From a checkpoint of a small self-supervised audio encoder (BEST-RQ).
Model: 4.03M parameters, mfcc input, norm groupnorm, activation gelu, depths [8], widths [384].
Training: 11200 steps, batches of 384.
Data: trained on synthesised imitations of 52 everyday sounds, one a clip, 39062 training examples, 110.1 epochs.
Rows from block 3, named by matrix and row number. Each number is 128 + 32 x the weight over its row's rms, rounded and kept within 0 to 255. All counts start at 0. Numbers have three digits each. After the name is the row's rms in percent of the matrix's.
# mid10: scale 2 width-5 conv, dilation 2 (model.blocks.3.mid.1.0.weight, 96x96x5), inputs 48-71, a 5 kernel for each
mid10.0 094:116168110112229149174149146129044102145129119100099148129119120173183127125188140106156137126164119142108066175131111157140095153110150069148179117094101152145157138181137120147138136112157161110061190108162088088153092129163143142102143105105170178138117057159161117111102173085096144089125170092135088127116172171116125124084081137120170120175101152150153117
mid10.1 099:103105144161132187118119137144140188123155138112153143120141146130161116125145156137142186110121134087104128182120142115124073115140112094131131125091120073192124106134133184139118183048116143108146139159178191098124136140158129176155198060159108175142160146110109074176132090101176076169152152115106123190129190120112135132156153132156149126136118107105149200
mid10.2 095:046150123084128174082121117168167047121111123167173108123164120109105155131036131136108109107174117144106128165142128193145114123134190105165157126091139132115109156205119113129123092114181140164194114176174104098150173101086165157141117123100106132143111153183144145150080092069144150194103170187094087117115092195121091131075138150089066119128123162141191149
mid10.3 093:099080115116155120153161151139083086086095095092160156138087138159104114124133160110146182140212121106106105147117115121088160129109190116190181182114134139181108193147149149160198155127142123119071158154124117123142121118110147113122111123157151099163071127133111137127133206121139131109113163116143094144157142126170126140116138120093147129152122077083132147
mid10.4 097:116219107114124117146125160072108094129176123159112164103116117126181164175168103210119140133082072099080121101145110177126076123132078158163157118176161090080133127082181138126167177104118155119139091115199110114183167156124117124112149067092164132163140026122163178130081087128139127185125129160117137120142144115055133131129092147112115112124121051123173173
mid10.5 108:102137089139129062074123132148114112078132131107124133123131154139119145141149151183172050049132099100096144126129179086128093158121150125190126146088156103147173143115108155120142164109107130101125110153139166102146130087139205145137139098181113102110131106110146110119124145180175131185098134117118109070123093137144093131098133070142100139081103145111194077
mid10.6 095:112088102123086052167145165154145139063122192139102157118179067112132143116118142128134110093141128092069149129158100164039044091162084175141112168088118152112064140144091142094109150164118095154149125150103176195255111119134110108115129128126101159177078190134119137102205173151155104111136156159132074096108160079156098108086179106159117117103140147133146116
mid10.7 090:131141158102164080110112122111154182181165130093143153132140098123140097160113151121119126131114096115126150125108147115161138144164110093122111173106125214135151159124108118145081097110080132126089171149178153151109141155188111117081129126114154112150114106128151118111160255135190138129135172112125069103125140085158107099074150075149115091101123139185093092
mid10.8 098:091102146078103128126117119150102083140073137173136144117091157131101136124114132101081150137139177130118096087140103174098107220124114078140154097098113117188083167095144098129159101096151167124064154157142178163170098205140134117096126140219131143104179148094145115115165137139153092135133163085104075111129125137148114138095107159159205113129075085111131194
mid10.9 102:090155097044104141123137199103100140107119079114110157133103092142123049084135115130115087056143126148115060128131172131122118139134076144113179112152114104120167105091161100108143124125140136160202083176145174148137116174125129114144106130159181145124098157167137154155106185138144104117077132152090103110129083137062140164112189102158145139148156124134077095
mid10.10 097:146082131130093108155177132160091158133113131123127074112132117115148126096151114114116108101171096145097114134094133121141134176178170121125100155082106067099138120143187166182094150097178142177154124128128117074114150205123146088092182131142136163172140100166077110106170199117200122101106148156150100088127141135091127097183101124157141154085119121113161077
mid10.11 097:134139089129124105130131075105132165126136096158132104125104122132119153119102119102115170107136113070106123090135154109132163127149145116191138121141106051108124189111117166137141125149152125155161177117162158173152134137123093117146136068077122098120140148144180094141204107108148093120138163170116174065115050141087143133143122083162122123147117090130084103
mid10.12 109:141128106164100116096106111200155123223112153140090132135119153090079154133173118149134077127129137085118135168119108119099117099068197088117127119196098134183139076087063119144093151151135158127154145131200113093113162162144140120153130148179090154176185148079151121159105142102126129094154087144152143143119156117138129142130081168129163122130191195114120067
mid10.13 082:154121129141134125131179091119130150232163218109141208180112127142099110082107142112118125112165111157173176138097133128057146162100118089172154159138095156148206122146106098115113157120123108061119124134165098149091096122142191116150150085136185134085139129130123140151068176156154077048049158121149085118140141180101142127104085129188118144144125131137157118
mid10.14 107:150065163142159133116090108098100099108148119099177132090190176103115155141077149144103079143095147104145130074072106083092148138167150048159151154156187067108159091118144090108172152135160143121147143148132114102093139095146180158094108183106125143133116133133079155116065162163110091120132155122133108144129156124201126102190092185136094064223099138213150048
mid10.15 098:142166185159205107123124136113198169102151051181141151140107107120106122107138135096095156155086122158226166122103108127086098111057085198152126149143099126071147105156118123153097138168112117116120095137176154125164125132102182087153147137117127067089112099173157114102165150151182132147142161129187165080128187184142134156167095094149165112117108154118086138
mid10.16 110:102107111130188108116124145134117115122176131088145166089117187091076149103123199118088147117102156167136130150109139125187111223131144093124134122122114181100136102163106123103154079157099150154170167155158125057187122119122130167114144172162093147109135201140070152146132167125113092170152134134152065141151161110088169154111127107125130086161109155092110070
mid10.17 106:114102175125114185130093120119149202153071150080147107127161096158121127098147104151214131137102073172121108126093088132097084081117081146118121121156112110112100193125078148121072134114127109102116182164118072084139159142083058116164178102142132122060132088103145159104154147140101153156144165136171085102122106119159138110149159191178128144087100132082148094
mid10.18 090:108118160085130096137098158099157196132153119114120131112166144100146111092060115155100123102144084148114178182122134190132142131138140155155137166157125157088102053108152124133183125132152161147087141131134112111108136093152115115173170154103207139190084097113161135117124129152120059150137144137095108162108177104128124155171143117142111089133130116171164105
mid10.19 101:134109146100067139095134157117161101166087136177114220068145156126178146126074118119144127141168140123124155071135195157070116171142148192090167128140080113140112144090093108116148107216184174126120098157125156131092149135209116132113169183142167167120080107124118182136130166192106144145142108161212112099106159155110125149148075113119165082151181128122156142
mid10.20 106:121097124144129134123152100104115099134158080095142101132114170100116101161198233137038056114129151143101070119081097151182149132120101137157117168079092132163159080139134083121104095182174120093116167141150080156119089123138120156085106146173109112057146133114155096134149153107100153149150100112121151087104143114117113096064101055122110162137097147119175136
mid10.21 104:128132144152166132187084156079126140161178137114129128068223068148098125091188082100105134102153111122107111108134150075080171126105207157126152091120104157109118101124132112116113108147124092138113150149115054130092129107117163165153166069175112115110142164165127175185081127138113070107142132116080091086125099144107156123200162146112143183145129121114112178
mid10.22 100:089155110167104085102143133188150147116146147135168159114094237116144161114160095095189116128146129093153105160115144078076128133136130108134162156151142135121127142175092133136181105126143106161080139107161163159150114106136146135163075106098140192093109087108155127112102177159121151133126156134192137175085074117098086131171097093152156177112088139093078024
mid10.23 101:084124129175107183113102157072119083187081137134138144133101095147126128125096099095139106120134127156058179141125115072147132170087104106111150123149157164118147164118170108196086146100128093188125165107147100131113157127127131116106097149113125144113140155074113162107073094152123178079157089137125148055120184111063118169153089105129115141120164107094106144
mid10.24 105:126081129118162072120176142086109117156084156077142101155168088120185145070157113139085186135125169185167103173159072160112153112129113134088137114203172165106194188138113105147115181118132164171207164163156114120128136134122139111128074147177175112172164074094144104109117092134161113243149152104146134116137107187081177135146168103144137171192106138160158177
mid10.25 095:070163119181117141093111133143102107149124123106151083156115077108147076147124132136116110134111101169080141164083148150150133092143102144089118113132096119084097115173174170178087158148185152140160121119127098194108139107139116137165217079157161118116050123133098171113182164121255080136113132138079167104138141150115129152132096124138168148121182177164144191
mid10.26 099:131180081162180127061109086126139109175097112135207130080170139101156135128133162158095143113117121097129082164121135197128124113117132142144130114115112105130143156147110104144112120115107144097120085158136082111126067153193102149098177134090202078172129077126073137103087105151083047103093168109146115113103090137169126141125084167105149095129102125104141155
mid10.27 107:227120099093161129111107088170147128169139103188102111147151104090128186127139176106154145139179086149103070165143144118108118173110080154136088137126208105118103104141048140114058117177135148146148145163177166120137131122156041095115095192163152088147136062129096126125113120135121133188113132086140155081090096121112138160101105137148062161116159099092124138
mid10.28 104:160147118165178122118153112072142194101111091095121119171140080096134113088081034113177242101126155139140200121118155117168166087113144225078120086190201077099127136111156161107138143131168122169122098190105078151126185081071170107129096127116139123120127129102087056145105130098180143142119132124105115092115087097093184111111081109137179097064086068073161146
mid10.29 097:150069118171135157128124183117139154134128199093115145155108172143091116185041159180180108057053100107160159083130131152128172109069158150118121127141101117105128109094102150142096143077152120144114131131138108079126127160115096109105057145069118147128162070099099133120140140151109147157129099181093143149127178172138102151141105132143162176098129108105109189
mid10.30 102:127183097126125154080177084098201179169125112124140120170138122131092103146205063086110159090133158124151125183146109121099113134143135183128121157174165156121117090133115116159133085094178178152159167105108136113122104155074051178158110128157107176159135092094122101112094064148215105136079172123141098109101133074156169123073097136115143064136194143191098145
mid10.31 097:155155152064167120161143109041161078088139085135134095084126112159135097136120141096175126151131091186143118210130134150148082122116160099093072124132189180120165158152147125158161080118102143130119114137134112160119142102129026133137111169089125200152154169157117154167153151114102191153133111110147139126082122087100093133106122112135215098146159103121122125
mid10.32 095:122111116107110122119124087159072117164097161131119184135128120131129210099149142105150130191094138113149123118128126120140170118111147098171137127111083162156177119082094070135132111147143119153172147150153151152140135144126158133112142102113157095142099104168104167143082148111144084101129098090148149151123135207150089114144128150111167179162124152164096072
mid10.33 096:103136096145142183207118158107093096153141219132102134093111103113188087111139118097102133126157117111207096086204122125115125077132120123087129127154159093166144109117084155147107148158145185162100180119101191124148116149128106130121150146174190116219161115111084137093168139094140021120130129099135140073095118102065083104130130144149170124135225107105189163
mid10.34 094:149122133136217101089145167109194092155138122080123123109184130089091103198109101095218121089117129079126184121169063106108131096155065148114140183084056107112103089102108139143128160084159151136094156129123122102078137148162128097151144156154161131161091135122061112160103098127101092186094141132106141128105132094149172159126152125124138118184196143132173221
mid10.35 095:140132079142133111169138105059097153169172163086102126096178154159109116126114103141123130086115118117081083108145106078122148144152079140096152139138106127141093060091101167180157110099125119119089138147148100160144173121143131175149158171118138124085135061160097166064180108093208069110126167129062126164099144155059139092116077187192084139074127142095083091
mid10.36 106:099101087098111099159101129068139166126068134059120099118152148094140159091142126109141112076126165095127103090122127165173137197134125145140123080135115103106112100177072176152160051135089145130157138155176148134120108097161097105119148079171094127092168117133160141139114148117134108118125110069141099108167152127061124154089103155156193078142122119091107066
mid10.37 102:107177124120185098119162093067089144088148092148114187155083102114098149110064140118119080104080123106110093109090150145124150170141139165093117104133028062125107108066107148146153124114157120223143131144179205147115140176106129131104136118129125124184203080160089153115166112102086070195085140081092103124114125097119140128127200167074175166143174124090137182
mid10.38 094:130065131109126114116169136130178150132164129147147117143108107155141063131127082136146134105142129131102107136151176169123119149145124094192128122170099116125110100133104120167169137201156150057139089156090098135105108137094125097106125111096130105132208165149112178131168179157158047148121078165105150127121118099122148102145077101098134101097146121139075188
mid10.39 102:119067116078117142132147109126082106132072121100124097174121099070127103125107076106146119101156108122138103137165164100100065154115146255141145110140185072139088134102096090121144142103162125145208149115187115163164117077188103121195145076174126139134095140102077148161074118144156064119151104144142122146100140131093093137137123165118130139123220165066084169
mid10.40 103:103080121171131147138147121064194198164115196211090171098065119121150107207114110118072129120144162123150140093122156071171130147154137105108189164047081093143144138092126138150144130084147069154152092102166121110136111137191122166128103138129154167166086152137105117139131127105108120186110079124118113103166110148103108134132171157126119152199108180125127164
mid10.41 101:168197092160129177153163166150149172119125146089170131096129099080114141163150117130151111172116129119160065146119154118140118136161110136162118155143112138105138086031163119133139141098153146152149090156110140185153155145117144109161065130193128091149143139125112115083085145100200070156096172132132168149175135083083191126174099087096161132151101127101103147
mid10.42 125:118117138113121140067160121158148126077146170114120138088112141126133117110182087115197086138092126097118110129138148133138139119128143099133151124071182175104093116084129104137119092155145120140110161102065132091102135108097132145170087119153118175082107144152195085132130171199087151097128113129094142127102112151091123089154150048102173123080173130237059099
mid10.43 096:166103117108200129100154131120134109127155144135125179077161150094140161148127114116071090057122129112123136147124131168143210092129196087171118116118163046109056126043116118107093101130116085119120148123156133157131154094124156188104144110165116104141143094124120149150109152099150083140130153129145058109140161120154073133126136124117102180170127101105091092
mid10.44 097:141132077123093159236175164148097203163131129143092123144148117136101112111115098077173066131146158173197112128119062070093154125136108101122124120176185137082112099072132119113136168150161129117103163161090083129123108140135084089104155170116128114129157182147129130123192180129087240039150122064112083133090112082125140113147151133102154110146100176156137124
mid10.45 095:084098111077121089122077130148247128173148148100057134127104131057114142103127077161158104134052122100154111162144092055155203170148198146170118141122080131114089076141131160118139084078165168148095164123115091091114145146148120155110140141156146145092151120167126174108061165173183125145202145185108089119113096136122112109118083112088147132118133166054108112
mid10.46 097:116112139128130114127171150157103091161105128162199188213181086193124158106170108131085142139073123094175085167130125197159133130190136104093118084134161167160196177132140133184130107155095127157054155132130086096183127083163164180104139136107135120165189161125134102136143132112133080103111142095099177109068090122089122080125105092107087186095108116132088156
mid10.47 096:127100142123110108122102179141131150194108119172152148145138164082173109159118136110123196188140112086105129193143101128150081159157148124157073097119149150168178148151146187077153156120135140128107107192125079102136171147166100100155139135093154070113130122090148157042135073197084128200144172152096117119107088152086147082077077144156153134098140157140105093
mid10.48 102:118146139201132108087183143147206105119127067216130086117134112140170125092163055069107103157118073160185138165123128186139137189093099086108120155098184113138071111104114075145228135065156139120050111083113167132125174139128145163122117102130099096144117099161124129126142142172123135103085150085073122151126137204143126142118115091155112099124116168170165211
mid10.49 103:183118182143140129119134096133123139114138125147138160170073085196134117160137117132118143125136060147121157051150167137104136143168114133148147124178167088136143129079151096137141135124139073156163189110149157126096115117144110160093114103123081146136117054164156178138161084109083120118105141120119171168131150152196147146089146138104111083188107096095170113
mid10.50 106:086126154120159149100095173107139128135182123123152100121158074104194118078105102100094128123151117158070082134158183110113122102141142079147069175089105116152154161122110109143101123124135109160158110139133193131156108142172063152127143129146113170132113076177143130053122146109114172106074153165209208108140133106181123161053201102134164108081103063107114111
mid10.51 098:089138090115095170106148097178131099088128089132109182137138138122162153125164131113099146137104080078100146110114132147158141150103078133093124085091132148152113105166056145161142143179186101158091132123146120134109132089147184151124089208064172105137143182162122152129092146088145161173155181128179071106135129144094177129121167107137106140114096147093116111
mid10.52 104:152110166128069124117131137143140120129132097143103089115116158097106194101186208149071045115095153138089080122153070106171115140090173150131105142038079151142191082128166132115099123143156129116154118103135161090140097091148118106128116203152140131170196127165123133109174128141134214147096153094134171086127116146108105124128101064137141167088097094048067100
mid10.53 117:123171154073178142151089129141103085094138112084153159167149135087119120116106196189068065134131103092105155117130113161121132135126146094131108132105113191097118142138131123122102114155093133121172082202144102153196093084218144141130129175154116094113120095120112117108133126110147123141082120113134119128095114133149100153166108141170072076142102101125255079
mid10.54 101:112208124180121152151106142137105169111134100090084084127105108116134141138210083090098157102062115071090131097146111183110142137169118074113124152130127133122102161060150127109139106163142149142092123148173135139101140115102116091144128143132158117082129121095120131105099138191110120162144092131082139133125159142161081152111126169160138180106120115147132175
mid10.55 100:104155159181134095150066137110158128100146067123134164118134096095111149099121118051156134092101149087129162142151126063122113110160102168097151107119153135173094125051143114134103151150187160201136105119110095172153152146114104161157159130099201137126126113123122143155157113098089146152151117108118096100070086154183130147109183112139130131114134114067110075
mid10.56 112:082103064115112105111117064113103147115082116140188150100149111084138118106173132083077106114034124150139115100117097149095143154124153110111129101080112140101155163124095108108100118148116192164102130156125107091090115034151162130158172100090202099127155110167104143087153107166115178140145161156129085165134104161118139189136141123101054238139127110125107177
mid10.57 097:158188145102116130158129137143121103065072081166154110144177105123155146082178122091063093124171137148187098162141205177112080150118159176140095127113124102159122148111183093122127175108123131142092181120101099104153151162122107079094126119080145115192119115103133140106154041150116130105142108166112124177155140142139171126151151152180111158099136188107174131
mid10.58 098:179137100147175138124079145132151099195083117139126132135102096137118128188159093178132149142075104112193121148134151158155081141117102139063147097144079140151148127155131084119062111122103102149116118079131121113148149117142144164082103126097090125101162123181166112104134119134098114102148114128141098150107121106106135107102155135064147103164149172155080075
mid10.59 100:167104130083163094108145096152088115093181125130133151116098205087136170111187115118148113085106173118100115171107172170121147111125121131142109119126138178143144112120133104094077170121146136130094119167114152086115171181162180099139135112082181075124128147125163143142124212075168111093210147060129225070154095180167122148100187115107101116109098154123144133
mid10.60 102:109142111110115124148136079083158164136155142092154178122109129094105117204188129192126149083095143130175158112148101118128099169101155200121211132150116135158134174082097106073141139130165124112187103117157127075060132138100119065090157123119138136156104063200168123170157124152111087136114102110164093145111119129072110105151145094080152149128235125124105180
mid10.61 095:120109086110139133101162126091135114120110114102173142113112167164154186161116114146142155147126101127119102156153115095059137156158057155165155139179119126147117100193202149113135123165135129189107174144104157150128073167115109106140123137095164098116136147106112149096085116113151102169110179124126124159143151177166161090137147117099136112124148149122158160
mid10.62 097:115076127133113175139133108119098127093086119162155130139134092163121100104144129124136129120133114124184124183159149121178090137106137130102175131192146208086186132112098132156135169036167094128090103147172110136111096130138126047153139085211176114175115035154182113166177085151127165150106197099139147095144150172110129129155148087135096148135160101110100073
mid10.63 102:163084143105172134103140134150135131113143188105111163165125122182096175091100182162144098055101120134114089133111141232169140153089180151138129211087139114173078143118136115126159198065145168033128134159156172119117094124117149144107135160116104133133156147095125143130148128094140092108082143113077206128115144149157056138127056123161113158107079131158101122
mid10.64 090:181132184135131137143136133143100104125112105128120160118129105176146147127113130133121107124113152150141088140108192145104102083155130145142118095100166151143127078145123110075111104090162135141087119126122138120121108105151114150119064147186067167155140111129079137139050159106094125196150144137176150131162109168125120106126151132199145137102212150054097095
mid10.65 107:127148076095125091169130126116081131121160089135144135100036136124150170140121118157053126089101134113164100140085071061059184133084158087163137120127115147140178116141128095142118144106110135079127109108181098133107112100145142085186110143181112139166091171138141117128109152149115179080087121141224144164211125159087122127146209141171122194146093128113140108
mid10.66 105:090078172137130161107108091204121194160143122122082154163118095122131147081153104109153152094141116082140175102121095156164107158108174093146102117121199160146198140081136198136122115127093171095129093155158132088081072073126172070177193130093150173078099101136115129140133079120120174176094150118149143120103150159143145110127127155092154113103145187150197126
mid10.67 099:096128109113126129082141183158107083156081157153136146131165117143162143105075194100140161089138133116165104156083097195108107143137130078122152063062115142146094059085182191157146176141129115129121121152133048095068113181095100147107178202151150133099121125180108143141163113129128137103127104141147084153137115093119117154118167102158065130084122108144134190
mid10.68 103:108093140115149150146131153148187177125072127140159115083037055076107119114145080057167208065098162141158130082096110139113118125077183080119135165156106133125137092143102164129110088165121159155122103174150169168125122132110162116111133201150116140111184155157100140108077136130136211128097148137142054126149164130123126106116152121068140160098216145085109166
mid10.69 105:132073139116157134096119090177096158130127106139119144118112135157100136140220153102164195090118048113078099073130114139107139159109100117101165122131156103083193119178113132154111198142098120146100108152146091157109102151151143152129145137101114099101082116078109096132159064129080134147103132128129084094186160088114133127144135189166127116127096128127176248
mid10.70 104:087109141073146083152144160123130138157072074103076149144113076140145113109106198105164054089125117114120130067134110167140141124065107160137148142140128181149191132099168142089078102146143145147138136120073123137167117132153184071155071117159122186075099113173168167110149087244106116133109152106130132190117098151139159119089117091122092135114186133210130190
mid10.71 096:109083111064126118111110072163168130144094089177134091094130063202109152136180173137082110112081090172160104132107123122126140102105135087138178146085070120071118058144157067137153157122162181167106146172124165129157063136158083137116167128126140173110118101144145139115148155116146059118136149171182143112154148178158117129134123127123188155155162142147154140
mid10.72 098:049106150134064063110148155112147175119099067112124107099117101118108168131150128092061109107161137186121133138159123193108158043179136163133089110184183154110154167114119135152054110133128127127135106162133159208103130173112116083135126191124152101112115126154077194133165157141083085140173140120114100174092146097108149124108105115102143138119103145110118181
mid10.73 100:116120100111094113124129137091127115099106171091159159127126153111171139115111157143103055064140111181110184102111102137160154182104068088160131176149096197113151127109075119133188187095074103185151139139150145096120143094108185163066092094107158070109150118092166132140161113141190133108163080128138126131086096139196095128050165119127123138134144119090149184
mid10.74 093:169137127158120077168127129144194092033134141143124189144166188112142142102086134123139167105120173183056163157180084164173124089094111178156190137127143172151102160090080097114132094097127141095133143167165162142110119151138073097139115129163134121150118128162145122131128188147163117143132123085113150122182123206070152147110075117149184166162098136146152116
mid10.75 111:160080125171126120117111139139134071161096134163107171134157129116112063165099155062069076102121124134154134130152119035139144185109097150168084138140109125095104166126125084063138136148036103127137155164154065114143130105103114119088251121120139144150130090135176169095127133175117096138124125138135097134104092105117123146064103106169086074247195051120114106
mid10.76 105:085139134148095074108085105084114107128163128139167055104138116125093120140113122096110077173137102119210091136121135112166130149157166155076119149089097104173152110174134156136067086157100187126147180095150106106155115188114084100123124123159136115104152098116083144190175154076098247105121188104147074135129128110114143169117177153081118106106103098086132086
mid10.77 098:101143135113154134130088098134120130160185096078129109180138147124061134107105134157142111064184151132104083133121166127122123049180129212078136085095147114175070140095106187139187145116102131130173146129158148123152133146080113133126202091095119121129123083113141174155111153085241127125168157172088161109136172133144101142152129112154127142123126156129122131
mid10.78 094:091136133128116151145098113099168126136131107159176098129155162131100103158153158104114147158109124136140124070110130161139116124114157154099074086167148205112183131147104124125122161102157153174164120169136137085115095127162107134144235112200170192116146109124195139197155190116116188069115189164151153146137162155190090162083172122119149098208170119144134145
mid10.79 098:106149105165110110104104146127137163059094048123155100142119127113134121108141175090103090101131146147120098149105061159108151083091081169136143153107141141125141128129152103161116183135100069180127135193097166117121136119138155103122153143062164117170133090103148182124090182132173137186055167127111133140105089143230074141156128155161104176165173142170088054
mid10.80 097:186137137150147121107109096123078159105072123104141106088138122160130142133168109124142120069101118131172118075143132182146107132128112160110131143091150110150108072132148090109154148114129122134145133125164193182062142128146077108170097140124136097110115091147146127128112104160167185077120163135142113120150137112207142166149105110111131105112114061101143115
mid10.81 092:130156132083172081106116141113121092099090124149127154139094122176174160108138177095098138107144092168085162120117162113180129119132144100141163120145055144100161109104143098150183153060127164148169144128211128037092122140138079104128206082155185162137142152121183146149131144156136104176085136146135105154057130163186113141116154139108115134145115132119109133
mid10.82 103:123128056157117130072110187123125129176108143145159202185182100101138127150162214072137181139146183166120118153169179112181107141111124213124132145171167163144145133172118078113115124128111155199106114135129154117153123146144094125148138195150084139152116149111128108140067088104125077168157138130131140158125151108139112150094133181165096111121097147134117093
mid10.83 105:105130140127112093133149110114108070119070171138088083100133111145182145102118074125171146114110083143118148113113135081089140157126068120104160162107137119113129117072137141125099115096120161127115139149136113092058148117111156167122103114161134145163163154097092172107128176128099094096133154169180078142075109115124122134131134148089122122221086095134096203
mid10.84 100:143094139115124072076131101142168149126096092115074128101144153139180127126146070150098119099121073068071156142118087106118072086100061087156182148109137085090146109140119173102134199056161114172121150163146137140090132150148156159110180204137089161129121118131119177155154190150150131122119135154134094079174072171134102149174105063121106156150123113140134118
mid10.85 101:133101152155150141162093102155148168099114184073101124106099116148187145128122116072150103154159139102113103141147137080187104161094114107167215103157178134082105163199135074169208152121088136129173148118160152127147146139108138148080113105157121074113108143147142124133185149177129122121061111107169104102159105124182138131120132097128155171081120166070161079
mid10.86 099:117141121141121117154098087119114097093097094148136164094150151103168201139123129056126141112187103143112115113160085148167109171126151154108146184095144154121114121114132080075145107087075057150137145139154177149089152077171133105061092126105102135098193153116165163133177243155214116093124123160070093172126149166137135072146138163164160116093158109137120146
mid10.87 093:139163153170126190183147109153132186133150096124152164132064153126203123146153118121159152138077101128105095107151114125192131098127135089145164141103180182071140152167162150122118059156125141165194119174098148137150126103138200085187176157136200071125166128127165118170122145194145140178120113122170118095147152137095062165083126133087169169125111102166175128
mid10.88 090:043126141160168116114133113149137141111137131093086156100168123113163154103079132101135144108109170167116174128223131122082138133099128128142159069116177089095114131146164147187142047153156181155105076140140110193183116116122151152117159098093127039138125079123145132158147140205170111102101158134142201137080136146082126074131138168135140116212163114152120158
mid10.89 096:084115160110108160172076105153104111045098139119116099099115149085118146176121170096126192129150126159091118082150129093100160105163100116161126139173159126140078212132120118130127132083082125132141146171189091147134125134128159149174203118141099095188103161129131163134144115153211093102171088147127162108151105144133124106182097170125106145052104148181133133
mid10.90 098:110148165118190059168172062173171167150190175131082154195117134093224093099088177093152123095123086150164064158131172196089158120167148130148097128111052089131169100080159195140147084165117172146094126137119135098138126134164116104134175068151125117122111096122125128087115104171142059160141196126172162027196078167068135100150184121130145120141110146180149120
mid10.91 096:095079144101100156105159157191067135128131054106123174100115109126188212121090162098088160080158161103113124147159129137099117160044126165136145106111111140102127176087178183107144102109125097132133114091149108084121139087129103173176133128136105097127118166129116154147178143255162121108106125097125183132092096122119129167141130091090145141071151129128135111
mid10.92 099:106112147200141098122173081093143132103118140114090110145120094121162182094113240115084080171155103082127168092165090120101134143099118190120134158154101123081091212150103159143078160128126065154137125162155141134053132114156150118178132123122077160161131133149197105141097065196087149137103148166151128139140080114135107113171108178126129078116103100110136066
mid10.93 096:142101131146132033143119136134056127130148126166135122157188116134162133087148147141108124112083121157116172127168133114108138181145067155128131093124105111154162168151104093153119120104074135210104172193090101145092160117129144164137197093119187128138118107116169158117108126087163088178109125116196092135160132082129070189089193179120132140083091094158124030
mid10.94 095:172088104084082092158114101139070108138130107120137134096098116122113116179118124101164132135067130121128113092125151138131089137139170063125106087070150198087146165098174124103123126149133071128118156147154151122140130175162153098112205105114134179089110132105145178177187156177152107114071091107153078119109135116055115113135169209156141130139177117190091102
mid10.95 100:089101143148112056106125144137140141150174136122108120120136142082195135130086051160077083103138115160174141149158137145145117145122071184149121140103109126105134139108184173155220128081146098122071159171147104110088109163133084131120113182068082097089084180166115088091145141148113157111123113172091104139088109160148112163147187151111129046103151092135073101